A small model that predicts nearness at each pixel, trained from scratch: batches of 128.
Rows from block 5 of the encoder of a small model that predicts nearness at each pixel, named by matrix and row number. Rows with one number within an expert belong to one neuron, the router's apart. Each number is 128 + 32 x the weight over its row's rms, rounded and kept within 0 to 255. All counts start at 0. Numbers have three digits each. After the name is the row's rms in percent of the matrix's.
Before each expert's rows are labels from the 100 images, of 14976, where the router gives the expert most weight on average: "peak on" is the class under the peak. Only what is clearly more common there than usual is listed. The data: rendered rooms with furniture.
# router: router (encoder.blocks.5.mlp.router.weight, 8x160), inputs 0-159
# up: expert up (encoder.blocks.5.mlp.up, 8x80x160), inputs 0-159
# down: expert down (encoder.blocks.5.mlp.down, 8x160x80, transposed), outputs 0-159

# expert 6
peak on: floor
router.6 088:096149113153090070120112101171086154125119109173118104142154183080140134184143154132130110080130151136121165098158099131122116122092175146160168134131138085130103095123088134122139169120134148106105126096132149120141119150166165138123188083117127190163089121153090134217128116150197167102119073159172131147169113108132133144146105087131133112117116111051204131067104139097143119075067205095122104075084141056077163189160138147172146122128080124086091190109133138098085101109142155
up.2 079:093137153154174150070148200127093117142104190133127156161171124181113150143098128100145094149151098179107142123105133146073099144130145091098114123122103114112172128128113129145123116108145111194136168108112112106090126184127135138101070161128105167105170148123085122140146092125105096173153193089060121109105085129114112150136063118117156131095152183103110118133146148168141085116064097124133159143167134181133195135136113144146140177005134059089181183119092098093076119178100126
down.2 092:159097154156110160039131119125150112093088156169188162073164166065127137155124075175076145138117149128117139086078181168130172087110145158176143087161107143170185155065042124155130126164188113133153135104157124098125129147184167106039126126165119150104179107154071117157135136105078127113167141092168099131133141128195122136167129109173131120175106140091149119110085120130138122109106071111132091087174159144120156113142105111122127098090121154091125069152161159135117075123148131
up.3 085:159175150046093149138072165103143078083181178122196124162083146183084143107121070146145140168113105123107125118165134129148032114153111120134144106155123122095088094142147106144074162157091165087135140173193092152146091135115096117123095124139073108079140073127160116136131150035180138144082149159121129130164103130137137183154142136129052164137108145110154087169139144113118145096167124138112140097148152123168107082105142129084074092184095116126131122127107169170176103135139083
down.3 093:126097104144126111188131132087158145151097074106131128113152151158199236125095071117128127159102113118138121134118155118106103125121050115157175125148204121183043186099097108168132154131123072104156138133139109196106127145122136079146117164072139117117143167119081123088124179110093074166057156101127115129158157121133092058118054126091101171148127112137067130128146099151178137099146152124116155119097129151098107094134120164072085133121144064178106107100122143124127103112117150
up.4 088:076140121155147153113100144105100126100097100165083100063149178138138146128147126164204151099087127144125161149202129102086162149157115181129085143047204109156161069120201136102076155118146180141077130094172136112130156143123093077146198149136082141114118179111141136119139087142138170161156179211117113108128149143116136097156111083105139124109148135121174088150124096183092132154106102132077116123169147180107141086149122098107093088143127095150191143190104104114112140131158139
down.4 099:131154108122088100092113155126116112151218186150093108156134143129138167176140088084134168174157131157137180124121121105165121161085092177155108119130131066161127145131053120168160194132102114131091067146099092087106125211124153126131100129169063152154122162132129127144088133095086119141154174187092118048128108127081146094134176181074119147114136101129116107176138120161096139144138059114135156115088189052114136096138164112135188162154097117157165099099114126100118139154104121
up.5 080:149115143151171104099129086093081096115137118045151099177115124081109092083104126087119163138147147125111115125144141119119106124168152063092151069102162130173134131089173148132211165080146115108151158113128144133085118142123141059109101143117109121134136113074130115107093054123136128120216123100118214113164092032155179111074134144151110097109094148130117159119138061069130153165128150143167137098147099106090088135123135079147122148120121122033094136077174140142141119141110138
down.5 087:078149132131130118097096174129149101175104107093112113131079095174123141081166115103116083130177085134126126109113162116114109164104194105118136174142127157143147114153073172093190101115186123166032100193140153117143165069157177119124046134123188155115112135075098117145146154131121136100089127099132150161106057130128155145122087141128101140154160125131177143168110122147116111139122137086137141130078141110185166122101143106070192139087075084114161100172121083125146104214088094
up.6 085:176194199051148160089131139134132100110096112113106122163124097157093116123068160144091150122141083173115141098097124095148151127123117054124126132128131106114158114114159119159122087085182149151108100104154135173150227117141165143128152183122108034116152114155097097096144087114165170142087164077147167120144122106160135162103140115110129102162100128108148113152097090084139120087139090141121152065074126144153103139109104170105181114127081165079073079120174173120187058149122116
down.6 094:102148074083158090101184121149104118092155142118139145117101124106154084104139099108156164205103145167145123108119113129159154130116147166087087133056109133160115176100131101134163157117135093105133119195173153165138080182114160147108166144180166175084085163177148153165140069100163109136153136137139116101138102134113141144095065091202078121140105179114118098063159110161165129130138129126194132200107076158125073162104100135129107189164134106191137146106189104085148124151090131
up.7 088:143121109166130152137106115092112128125110125131079123081117151093157128109116095055190130091152225114120146110150153111139133123130131129136143096145097120169117126163101115126105119078107114083068110121128153063170132103088186185103136124081188072133154135134147132094117079140104140129151123162096127112091084088134224066203141106109085079074095087141121161107138106091147065120129161055113124121081055151164141116143094112178136135127140124141136199111135158193153118126165149
down.7 098:089164108100138126133163182159097139168135158086115120193113084145105085103103116119080093118103135185152081070105089158199159080147175076130125097173129111167200107086121124118110132082099138212133103111097183153117134117111121143073125101171100150161144146102152092137118147078145103106124137097082130128153155141113083149101117166176064164171166164143117036121144105093112147109129038083116148106110090132102135148080141121136114108129138122179153081144116073088106151119159125
up.8 075:156178095134103177099107094123098101185171130122157128097095138153110127149114117083091130123095118167143090175130162156052177148195103096084153127174120086119149185128193101128098192155105132100126121123123158133145108146099094157188156188109100122094089123141094164194164146128129118124114123119154099112104135050168122102150130127182136068103123146187127143143127141116089176166106085101117103123148136167149141160060127110099087113141175089082146051205185143153132153115111099
down.8 085:139128138107119101111155108095108142053106133139096150103125110117150100121070089130076131117158132106145094136081116112138114151112224041135115101053117169148127129151127137168117121182091139102100156117101157077161113203150117135138128142088172091117124150095119143088183174138110145120119086132167148133155114159138151103096108150108140174185182127085120133125158143156126122082142140150154115106139081127162121173112163129114182100134025119087133221175212134170109139119192136
up.9 077:096106145116133167108128169072148118124111135107186106146115133147116103096159158175112136122115088148153131137089147157105131133084174028073139118062055130136086139111123163083123140130149114143163209115094129077144156122108127119133093147133119102069127133071059099113121163190157160139171115152130164119088101127124180114111124126070110150164199135142061147119094127136061139088101090074095117161101122104156137106185141092137146105154101172134182152156150091065114161072130092
down.9 088:051106140152155135070133077171146135138093075178114111127171166167156107126144083118118126069052157060151139127106096116110132222124128120148128106099193121148098147128159065152147109118122103059147111079159134122163130179153130073130192127143136150161117186118119136124181122160139086114102095079168138094110129180143135149165085182116158103145112057132157122171126138138073156128025171133151138140155129166163133147154110110109112124141092115114140182133103132119113150109134175
up.10 091:099123093149115160104135097120108068098125112137102125129165124094096125131109085145165161142088094107065101123156094096145112077111129085114136107166125111104104096156066190091111138159090141128128056088155176126064155115108122140186110091076123109120094094129133159134119074073125123133124134171171150113128095093131107107130138157143133141080124171110112120122071064203146125060169141172107116117114120054109151140098119061154145164195183142120152149130134137114169102114213215
down.10 094:137100073147103140147073142064143109100090106143106130109119104168136088142202103085137126093116133177165175103099120139107172085144110105067171113136186164112102119101133100141147121121109116143157127152113098245144118156106144063083076085138185092144111118149140185119087094124183164123116137138212165121125131116134205164125121122120080155104137124111073081170138094100130101114081102192103139100106105100107154129096154165177129128130133069106140079145105093088126112090166129
up.11 085:156131194125148156156110112139146131102112196087166136195148138139136157103146072063151179173124111183148162135170107118096097138119131129098131147074140126120098098154119177143146140142076104149139038088113159121113136140102141159145133134102086059102085124092096126172093128111130128175098164148151162173073050159101131086182208112100154071129135111067096108088148145059128156129104138130141106106103110179130105125118110162145143203092128111096139140195155145117111106111186135
down.11 091:078126085139104120166166067108205114140131146178126159094069159149142114086074139117138116206098069129081127094147168177118145118118121167130164117127157097142147133176118097133142064127104126120185150143157136154133152190116146089167082104151142119156099183118119161142116157106128161139150159097184123090159181080158078145142137089100123163081139098109092113161104078088134124063143101182128115092133087227170108118158090108116096139098087150112155138147143104097158135081168085

# expert 2
peak on: wall
router.2 068:119157130152121102133123073159088148113161130100167152155118160171137125152150158108083128138135152121108151145127105149114095172125150108174165169170149117128120152110103112164143085103156124136138128156038122133171114147192146075110175078139117161144085121148149114164089098147173139145062131139109162192095104098127099153085182037155092158167070095069137136096164187116115144128080156152165119059079131126109090174135137121107114117160107114063094131103094119093152214153178182
up.2 078:081093060101122136114140128142115141120127165161097155150105140140131110111125128169142109133064161147108161059097189119137155127116182147137089111113111072128154082103097183088166066122093075114144136101203079117149107138143130107136169110109182147148100123153130100122155122080170139062178170183158100131093166111084150094157101098164160096090122118135100102098113141088092169068112146155160141169221087101045165124124181085107104133115116139151133158126150154169121178113091152
down.2 090:142088105156163123164201144193116121153065167064140163092105156109097079138081144126105154162121103134179137174130076176152126101048117116182078119108118097111085118143168143140143083122176154111121151184170116134120130109123150119115162111145155085118125104108195136108172122132164147182082116093167111105165123132063114152108149154160165105032125143146142123144091173130131134087181118096122126081146152185067093105117161148130067155114068177104160107113105127120091092151130115
up.3 106:146169148187119153123187096111129179129206147102136108158147136160149143090218130129091146152124090153129128094133155117123135157111169115164093127102131097137131203078085143129134086129172126160121117090109109130157096139101159118133083129144114116095114122136136134108151125147156167122069111057150115169055124113124128096085128142097147134158119090118114143138149128108168139150045115132197164059119133124118091133122172137117170118210017174130138085122141111104140131132019113
down.3 099:094098123128160136112063112111175129047102167134169109148138180159146097122139159158112185160171101099093137080161141142091140198121104090109113126083139119134145145103105148106136193160093096147073159104050157111114125078107146093194086102089131192055116123118143120142230161106119119087124145154031134095111128161143115158105162088120118107183111134135140171132150122103133116175154154101138119143090202133131106140094115117116120134113063135114176118126149142097145093156156094
up.4 108:093173096171065119064192122133171141127166179145086174082109147158077138116147092164155183114136092189196082156201145163124072184093127109089165111159154111123159149107096129176174138143168050150117140168087114131121135134149084135079178123145174127104163102104135131129143100095127144131085134103101123153085167077125149131153099104105117117147096169122122139097146129213137109141186132198140170098137120152158096158132111149141141129138143139119124142150060126147153158105060131
down.4 111:101057130162101135088133153198163143145105102128157141090116226114146103166119157066119078085164159087109114106084088145114115073153152140146189149129136127112119105143115099135111128123152111154225101140129086079110137158185120106139153128115143142128094116131122154071170099159117120123104130151105063088123114184122152147062136116111117145085142122074128164119083131167115094120144218118153135055180176098137162138145114090131076115155131109071105072143148154114139114135198119
up.5 099:124135114114152163159170117173142056153140126129104132134127117105147164205113141109151077071151145150103134122166138105147149134111108150096121051108128125108199075095113125064118137108122171137174113113149140142102141156099131108163086141090118153210116112122151114125041174088138163086144167135128122127123207119152092095115195130182132149113214091145157086138107079166082103052122105145127094151147151101084160102163095137120127135116164146170103162153167134079096125117200128
down.5 110:143118089106122102175181211119082087143100114148085128121135093121147140089110103136137106116115101135156188104118108115125113113148144122036113151166150109192109107128093134176117122116143122133107097186182144144164124162193175170117170138079101139202172118136146124108109176129089168100107104102154123169132123156143184107093194163145119165190127095189102122104063111108161133090111107158066178191160121077138166106133161134141204121091157103140129131075135102108102147128137087
up.6 081:175156140171109167099126085190123195109149119120131167050093119146093134112190111137147154187127096152114108144114144159125142124125089098101148180083125207167140126081116141147146135174065074091159163130151147127141150073116128123122124173127134123130157202113128134064167068108079151110135151171092084152111144113138060123120057097097107064046130081149143120117120075136154126178173130120109092127117096119172074139103103069097087138113142126108143146113138124128091134163164101
down.6 081:051125119162127088172110090128139138130092115157139123113143136139085126106108135068105131072078152069153155154160138166204141120136151116114209140150120163143102100110137092137107163153117094026151133070164097187138134174202147130129170143142128159125118133118111128145131162144217115178097120124098149131118108153088157110107097141116116108102103142061152056090120159172113170178120174111112134107117128121166128097129179131128090187093138105125145096194100099081133123205134117
up.7 124:196166091132137139152116116099124139085164121132150081128120088144036127078137101135115159131074113136139136119123144091116124123125017161090157154152090138099144123167122147209164124072116159137169107146092119109139177119176116085091136078110169079067129132156126129105149148141162135140108131154114096109169058095168157139172154159197089065097100126104099139157117124132115088160091133147162097168125099147131085163145092095116068102132195142096137162214105127142143152150122151
down.7 110:106124150136120149134098114117145134173112156083198118175158175119162140124111106101084171104126157109129126192121114107116149148175132190161082082152171189176101173127147168118118157136143091111201130129189150165089154119112096163185175136140149169098064083146081094121061064148157105123094076108175149103169131122171169145132165059171121133131137135169136183167092115115107124110121127072118092125163160165144104113157092123136166125086157107105084155177139072166106105158154126
up.8 099:148104123163110140122177120106145108121134106169123145092111147148142175130097098154124177168133156083111109103112157184107138133093188138128163121130151128136156159134065130143143182181192100136095110121108065169190119091139113100113162068111142107142140132084128106134116044124177101178063107069077123164092138102100121073094062092135126081171135114129111140140147138177126139162175115192099141128137143135142074137149167162110112153140090154073180064116083088131123178113041145
down.8 101:046128138128113127117143124109129029120139150163133123131116187072151043146183124140115135186117163122065142072095085135100120147152117101139109150097120090118162134117108121116169129132146110184161107115069118170164110152117116151169106144084165187077099133110113130109134125141151125123155168129101181107124180173120108179198033161112130116117129101119175163109101102146121178106133193118091118124194197098158198170124151139124122135116088168142140097150099140149087129158151129
up.9 084:129148099053088132168148116153112135124156136124133151121111132126103164193128187164103127094167169186114100143099139136130157106115140188149150049081113165176157121101137107076111120070142125041137088142150116127098075117113170135089113120159129136178146105140132145083139118104071164082135121116161186142146170105195195165125114120119147126156139151142163163145149130095107143101164123211126135148092214112087175118113182117148072138112069143153117116165144086159168067112136153
down.9 089:083098096175128071123128127069131140175081131147136146110103115143130165180139124066148127143135110150200153105129137108151113042127119099112088098114125131097068085127082144091144133171114072138112117074084065126184157170096157183090057149116094100101119105127152162114095120113107116160143153105148120109113099110055129151173105171123114111140059124179158069159073149189128147107118123117127120076133095111132143132093130124196140153140147117077204104081098107077142152129127167
up.10 138:196151115102134091174038210074122136130159166094091119167121124158070136136094087077121121097077099113168163164142145195097106148140032110137152182179060144172116072157170116162172147074146149137153108167059128138128143120148148126084154145135121109077115112090114129137102108103109123178093106192107175091106090101111154203173122124119102135112102136104105127141108145145116125126142139118184107113134133149162137100113106086152131123147176100132139115161110124146143155089132190
down.10 123:179143118123136116158089112089103142124123167146095128088127176101118163073150109165112116112143123113099124183174169057190159141125154109118130085180129115131149132126154103166154150091129124099075099139167066128096129163130134122130189114160096136125021140169100166083040056086159074140116099133128096170132131134147179131154147118127145121091109145133126078152126122132130150130130150145126135146133072107108101154132147210182166154125159178127078105161203107194099114093110074
up.11 098:149169154098148206152118166146103128149126145102148151068114124101126173097067093141129124100164180166107151074134134104195166114152122109119176162085139133101099009136160160129151100130084151114133144178149125177155144130074107167119193141121104133129058133150111145075161099101116116120200108102166096141104119064109124140143179167102080105105079159168151103151113126149152129101163113176107121183120114148095105115140139103103103066139098105098133137135103118209119142139175182
down.11 095:155146091130075118150170129164134148133145092132121140164160067112147169145089134130124138035147108181158196134079161137176135110129134093083117167096148135155104051126096144058138163123126147094170137160166136129084142138115127124098141132197121095125146144197120119140174176138122110124132177151158105157092135131122169091158094146156153124079140158116097030089186142149120113119141136163155140059107167095167126119113177161153086123170152126182139099159061090114173154177168136

# expert 1
peak on: wall
router.1 100:135100164075105190137094129088121136102152078107193131168088059127100041111145146126143156153087146091141078113096124111137144093131082124139213126164081102070169137179106077154110095114136149141096120118097118164159153164106118150117109116083165086145112111131132126115159096100084100135098135097106128118123149120108170100185185144158074076110133116176122140127145112145067137103162155078122070172120096151069125122143131063172081114143173107086132181100130164173175139180143123
up.2 122:116095164169123121136126170102126167146141151057143128130119111099092127145120128100175148156120132110179148153144098124173160129145082135151123052146141146109142048149110132080180092095087094116089039032095109149085173174109132179165097129116130112153130115134113153103043077106115074178097054086131147128118127127145167092183119070110180110085164161123153120114141068123121123092116111115147108150102140170114128114195119131189115150142143155181136140112140121144139141175154176
down.2 117:131125124120146099122124117175140175059058157119151162099110119132113092097166110130101165172138160107076162124168164133114119155124136181189173173090115088143128158185136107136137110151105131148122122065072172202156168152189098152170168142082183109155052089034140132152189085144117112142115105134087102114131137127095073091132139115157111147198113114153136174149176116157158156162160106166109124125131152176161120119136160111098146114112103102092162102150095161181123119177127172
up.3 098:127082163164124127195161152092118154065182142119145140149108140102125145067153160092115099181120113144151094114091084187111145108113090121175189139126081101122175153131106109162172076155148081140163083117103101183146192143113171177161109117104163127153133187107145159122143123065075096144080121101127124176068113087113153165184153174149100088108087138113119120103129058146137129134134142143190149143113119183106142179163101084189109168116142143072117141104120158145108112138119194
down.3 092:107105119139118133153169100130110163137085128126166132063194110149097121126148174113159168129135109130104027124077147167137155105080168192160112128172107135120190137163109168099124112147100132116099165091126175089080137165120123095117131145103163134074147123106141133098211102061161142156167147134142069098137148167067149108130128077110151136109144127133153176121181086153106151101111129091157152167161128142081121164154143030140143126128127102084132088107150105187140173200091086
up.4 105:193104134209091119136157144113130114139081083084133143119068084142095089096160066129132153149114087142081133154080139152094071146111123140125111143135130093094158140147096071156118120164155165124106148101099109113144150114164088154134164116171109147142162139175086137107123063168077072171076163169154079082135148101140072097120070132101137134146144123185134160122155094137095128093116161127072137158104106142102209191155138117123114081103107132096107081124211109155086091173126090
down.4 103:156114120127129127152121149122158117129100132127134116185158101121087225108049124139116140114122111119189078154109160115153093096137117160130114096080063117163109082146105143145109144119122145098136097111134193140157140094123161127145158101181148158165193074131107123152100109100127071172106108098037179077116087092194075061121076119157119150107130121229160158144152165093142137096190067161131170160120142167155108158114089162119129120130115133112144078183119140141118141126137136
up.5 074:153183129125129250102172099127113109163110140155102132158130085192155096130112158131094101087083121094117079151081106118102181104102114151081172162119102098128124144135165175124108195159155130119141156130171148081111138117104086140080127092079050069109137182168156121111145237162160153130149150181146175100141111129125149091041129154123095157130115145115138075136125140142103111145138111165079112142136134114115151094091148119142136122167173091127127101139142066112141180103106118
down.5 096:149142156198125158110166152090116125221154092130137167118142117168107139175058139141140056154149128132124147097190086120150136070123134118154107122157075147134135087162102172129091164169136077166103139163155081136179165121146097147125117074124131140148098180120137142170140106124164142089180135163135108096105111093117208130131152076119116095156179105172115110149100149124041159107134054118151107141141132089120131118141132148118136144082088166171104123205096146169104188135131191
up.6 099:159096179103089119108106107150107118138119098174164172161149101160087060097199150145162160174058089117100116149116132138090095078095089146135195105175067123107176106129094084108120134167159127180081118171107118104166158108121116148129092112095105095110130078136111102117112148073042156093131183113120145128099160154125132167126137111122126099134155125163125093193087094153077161200146136104112095161189134125140181119095145119179108100117151137129119160117131163169076131085105064
down.6 106:137043146106145147104111105074138134128116141132169134122118129156133142140139087163093216143111146091113051153023113141119100142150104136119069128148018105116120124153117150142158122144118112119149076128142152143053079132171105084169183108111141122149078151190117137121081144111128087157170144080130134119135122089148145113131044108153081091130138118160157126119088085084134140083096111128161114099114128126197088126119117085120099117140158140169106099090159068121173128159140074
up.7 095:152128160125130164136180092134125192144074148085165187086137150117087099096162124134200118149130122097167147164137105201175136111095091168189115099166129096107189121115138134117141116125131112110178038095097162133114176144103127166129108218127112099119111119105132099062064088077048064152130098056139140163113133148127127098168119117153138101098155176130120127132099080167116156127148057139172115181133142153119183132127118103124141107141143143130149137116118144141165148167139185
down.7 096:100126187093139149102133104122130142106108182119158154156130154109080126159154174106147136106114162127058127116100153129112131182096106150228127130138156109093103162186145139096131168130116118124128131109030168170159140145194109094158139135136164081027098135132087106099134100157130067134114092141079082124114135180080127128149122082099137108112108161188134161107164085104155159114152153123172119084159198169110111166129118121141121138136085096100164153137146122188133097221145143
up.8 109:160142103120125119121138156163081171138096164120125143080130127164090124097152150152146104117135088195152112143176163097101131160160143143197162135136063122156137052136164079094087094092119105125153146203137060150210134117112125100137136117181137108173129089072117065073112120117062117127154119129120107164118079160160134100077117164076115128054126106127115136096182141093086099169147130120139175125186167163144086163117128138125127109114101174174132124065077127161172161145162140
down.8 114:158091137127129132141165143128161067128187169146084119109116103123180099134070197140111172111107171146149143104060120208098134154126137176105134156110110117154105189145136119147097154160161096137083120133095164214115147067115111118160063127172160152159186167146161100154127147165148096156079131149124082128114120146139023154116085159133105141104137089142140149131066122123186101148137106122131185115159158133108135130143133096184134165092085135123187061133179109126096118168102148
up.9 110:156122176101082153195143147114121195196139131105170130167155112112125105076123127128167132110092110127144078134086141149105157129078089173191182079135078166089163069145096110135194122133156111142116065089093149173091170187108111188147140165066131085124134083148178143107090127049084098146080110088156100162121126127124127137161123136123124148104157208148184109145084083167136115105120163130102141122096155143131153173141134143118140121111167112085151153143164117091162116152137176
down.9 106:150092136149117140161087165110128098082049116152185100143124113107136094137118114115088221177129141106086069188115160120174113115080102143199133147114119144108103135165126117132159130094094115092102132118117164141078169125125070127166184140083161171126062107142085107105164136107136095128088195090104167125120102154116090114113160054160126082099104162210144169142168145116130137122108191187118079163133162138140123149093112118144116096121078102181139097126147138162173157181109122
up.10 100:126104138121104137142118147120142104155117066135153151135110093158143096169118178120127127109101147147167127162092151139121108089127130147191169137167101109083145071113131020103116156117135154172093154083130140146132161101086142161141103104119111100117153081172114124109082155103046144166106172177164122162127131143109140170159139180179123166111183155175111092163100100223078116119143127104113101148142116045121144124130161055142055087120189089125140154107160157190088136091149125
down.10 101:113058126100127131166113117122124130063075111136185170168107197124150060113129151098131217185118140102137118125070154111156147082141134169142131156145101118068130103139091105174141107116093161148132139119112154136066138156090117117161109151057174128100108173103086111170085144107138006146142145056113113142129153094088123095146124116102134119180130145175152129153198111136104130136128089099167128169106083164123144160173095100138119143139125135114149114140152110156113115191064092
up.11 082:126148107066113194114139171098150170145184144102152173129163093164127081128155096150139093164107143126130032115107109156117106130125105168171136136169073108137134107083195103158072110123135151125147110165084134173138122093176133127146137117105091147107154115117171128131132144076050173133142178177157177160124178150134149177154166173113133100115080130190080117150135134155113059162112148156118110147172128043166163084131123127121111113185168106126154157177137119108162137113052108
down.11 087:109080135102122116116113095167104071213133067158079105076146119143101136174147119153139142095153131088118170145093112098098130113095107115141069031122134158180083136160106118122154125134124124084154116118154139106095078141170131126121098106084181143136100182168161140159126144095101122152183179093164084162071166125169135110157077090138128095131152109081134065144196098161090150112119163085152167098160196119104142115115173126152138129053121099080101103130170103161163145143128168

# expert 0
peak on: wall
router.0 117:129144158116131131122140135148141087165150147167123088131142175127113155137061142148046161058141137147123085115123130108131144136150113131124100170115163098182087164105163163152175139174119073136178158118124154164075070056124110133108118181151127180160136198095115117141138177144157109146162086139116096118150109088112105135087106156095129128126103147151131085178123118107139103072175124114110138074151173167185052081145091165080137137142148110178091095088108038158113180120110074
up.0 079:130132127096049091110154161110147162166101133105174141117123145169160055124152121147089128180071174151121134159118128132095039120123126133167150152140053119103156123150111143146081122138072144109120098184094114149219117047158110165119148093137137137147115099123114106081196148132067164117152162085114127114103141166140084150138134112098110135140113097186137140136165148174095139211160147080113084116195097087142155137101124091109106097139095129090132157124131100094156119128075058
down.0 091:130086121095120063122110111124148192114149145178192117121157121157146169143195034148084124116139164161150123092145103140167136168137128116146174065115189122094204108137163141146154108113144093147125116188122135103168125151112147147080105102119171133137178137134133168082061135131116143125092133142165074128033115159148086099115105177176106149110093116150133122106131136141131117096076097134138152124141119066046075159152155116131115133148121136127150133127093150053121104140038160
up.1 098:190130154077154130130167180099148133154140150169096146103170122169114147141107126168084146110098134121128052175152166121092140147097138108122084166176116164147165114188087085160123161126190153137169113140122147135146132100174091185143112104139107087127210129097153199141153146170109148128145161138107106084156120144145115146117108177109107161160098105145113132219156106136135077140133117094127104093132126106184101067143055201086124108100134089092112088162182066092081129153134097
down.1 097:180059181146111086097169108103133127120128167158099147151137107171110099185154149131092135134113123145114089126097151113204119136149167149175129082139092157155135109138164127118109086115169100134099121126114121141150177165136179122084099138075193092132119105180156136098107091143173102131179084043155171114132148164153184070124154131101170168112150126171114130077148109135101124114119085049094153139133125172059137125201156138114176103101166123140124119148178096203106160182104133
up.2 099:156156196100126109120172144149172160076171102121127108171155063063157097119079172117159198086109093166127137089140151171097135152120112144094123145106059135099084162137151079138211157181135101164111148108143179157149130118105152171135083145104176146150157107108099165157137163106124144133096143190104117151134141110096142169144097162194162120159171178101089100138086128148156139077154110136074103118144138167153168143098128072081155149105207114118133149146076165135106130079130110
down.2 100:164185126128138103133066109143132125175121063094117111115111186143124134108086127123111173150143153128128148099168061012179126141110159160077108110139140172165146175095105117145116111111133127167116118121157146109135079127098171117184158143153180123076083135079101124161161161075136124188226117145052078090149127107114128137160101145144120131148153148102161079135155090130139128167169125063106156156097080110127112129112141133133128098120054118142051156098149103184142130126147117
up.3 073:152177118141103153156080106078160119105121118154116087130159088121098077111112107110200141039159112044188214176135098168100114115100113076121128100133170163145147110135113072102120180113177156169098026131134144090099105178119154125117157118097109151130196146147140126169082139097115097132056085149135137094171134145106141183168100113131076109128182165075120087142108130123116143095157099140133103142134187085126166135120146133140129073106147107149129127139143128150136098096127168
down.3 078:161124166133106100128164116120151175119095147107072082117104102203155139087180061165109164144146103180128127119162169149162121120075132059172151071067126156177144075154115115119134116109110071075116097146131136138068104169159126106089087156124132111132153089125094147157112143100185226145100146137149117127123118173102144063159109146099119152154117164136127196149124149165130180121112154174120157166102094070102112145173119147119145198101148156140107172134096141058124171122104114
up.4 092:168104088170114077119142075153088118163081142152136078095125132184182096099178143156079141129158104133103115218125122124125136150064159139128117139110161115190210137104053113156147164164183123148119166170098197095137163110135084157118123135095158146173133163138096082093156177189111130142098151099111114121123151121095160162077082076120168116116125138136131149136123055180183121115076130088135130125157123122137128104120138188132155143106079154088141147099140115075138089120071100
down.4 095:116164111149089130146115142085135152051174164103101163104105144112102139110178118132127007161113101118148091218129137049146159110104097122173125099151074128075174105153109111137098087115152114136118103114134098147170169118136120126122152096166040120093184096123126143109081130115114180158088145133094129089181134166163154099134145132148143116109103165159179145139174118145097118112117084153140145133110100083133133156129192134150139069165134068148178163143127172123147099171104197
up.5 095:148124098119095136124144176144098133131141200117206105082107132151060143043123079155080071132100122159079105147150136105108114130151121127135151122142143124204119092133149182183170104145166155080134128149140103155112117110181119122125146181113095063144119121088157116148138139080158172169174139154086147083102118136169167146163103147094082095160086172160114169186137075108090169082180171110167126118142132111151095121117082143118144085140164097052084143161129092114096127145084154
down.5 091:122069087092114134182141119092142202197089095214140141135117116101107134144192128161110136129134125173113139200098132109092114165164126194174092173111133142133167137173187050106155123113176152141080109153112102140105136137137143152136122131095163120064164128139179088140116072078119126112138126101199117118088136139052174089147088102099116119119154116156164188113100102145068147161133134154107102135133141143159115138140099102112122171084157163087052125131164125124081157143139155
up.6 112:078131150138116070141162155127158101191117137149145128068123195120088144108164078151124152104145177136073129179101137087098133156082101149154107121150170137128119115086135129165091126174105068106118156137124175112098101098142072125125145176106182180165121186103120103086126132153075086164154121113150089095178148083085112143096087102066133115134093150134189134157123028135092128079119141095134171112136164172150056074120129165113146136098143107086127112144146039136147132139118148
down.6 114:148138098114128127127089185123154091114204157084134167160150067107043085147140174094129109164111181179180192147085078083119123086115170157089168141138144146087091119106089116135125123117133140176055102125120170181138145173134139159104114093130145219207133154152143147174135068137112104100142136149152185142127135098144142164130189171126138140119176122163115096104144121131076099166192122131142149145107121112134190145110108162117109057105108139083147169098145123126120110152108125
up.7 110:143083192197129085103113079143125106142075114156101116148151167135142093171141128141148151112161098109104146179111097124138128141082134143119117123076121110127155140081092079178143161168133105161112169168159167120137156159121072162112128148079171164110109157156089072090152117177089117177085111121152100120139128092100136144114094073140164126116135197113168148107126063154114117139139129094140149163077136220158171086113147130156165177100055089066130087069107153146103081108098074
down.7 123:177166160180118178114096175129128117111180143082129115104139158172086100124157175131105062168088103104155153160211147105125159078133133168133156119144096129143116078128088120110139146105111074157109108174091126118176111127146164144146079143158125162148165134143118093136107090163141179075112128150075158108108127136207123188118211188104142130089100169149195106126152117165079154162119142104143139184132067099142165117156139204117093058155119155172157159146160131126141138116113134
up.8 086:144125109136118164114150127124064144103121124090132160123078135174161137116143124132147084123133040150135098102135176114109150127111076194169088104126197172141125122162119127121180130085077123129093106107104108164054102170138097120065112084122140058116130126146146155039078136116176138105059184100127144084116089127167146127119142145162120105041127137128112160089120130181153103132108128208152161141192142138088103128124078106118122113116092158144186111148102131079178154129177123
down.8 091:096144155099132148153143110148125153073130174098139114141121194131185082086192142113182202131136124126141040146090148122125129181126138108186114167089105084151188167148136142158112113156185162198197132096112132213081096151127097133174170114163083178121084160094146127096156145142125123119140168109076096093087119168131110161118083115141137104101130162106127127126117143098165150092093132130188134106111117191177134123120123151140156132125053141148122119143086118051107117125171126
up.9 096:132133131119126188109130190132146060166136123108107177086144141152127139156089109081122103067110191146194072147116097093103186120134148156113138112180111135145115109163161124085107153122131100154173104128089120160058136141091095150136144144123084135160171168100161211127047129145090114106147111159138110134168172109132061077126074162133132144080178141141142090171120142187126111136161128140114113118182126155168132100128102142131025068155109112164167113098181090131123132140140088
down.9 096:068080122122135142102089104116094112070160163121113101124112124122177185100041199116125188115177189120064082098114098111162114137097144130133120132105108109110062130090072104170133165151084144173118142122090153162130058140144127075151114156175143192157065133091112103185162102091154075152111150156110148104111086117118045099121165121155077123115121125166151111094124188160147094133150133125099134120143176139118106159128116081121115130140140057171155082133160141172115143123127116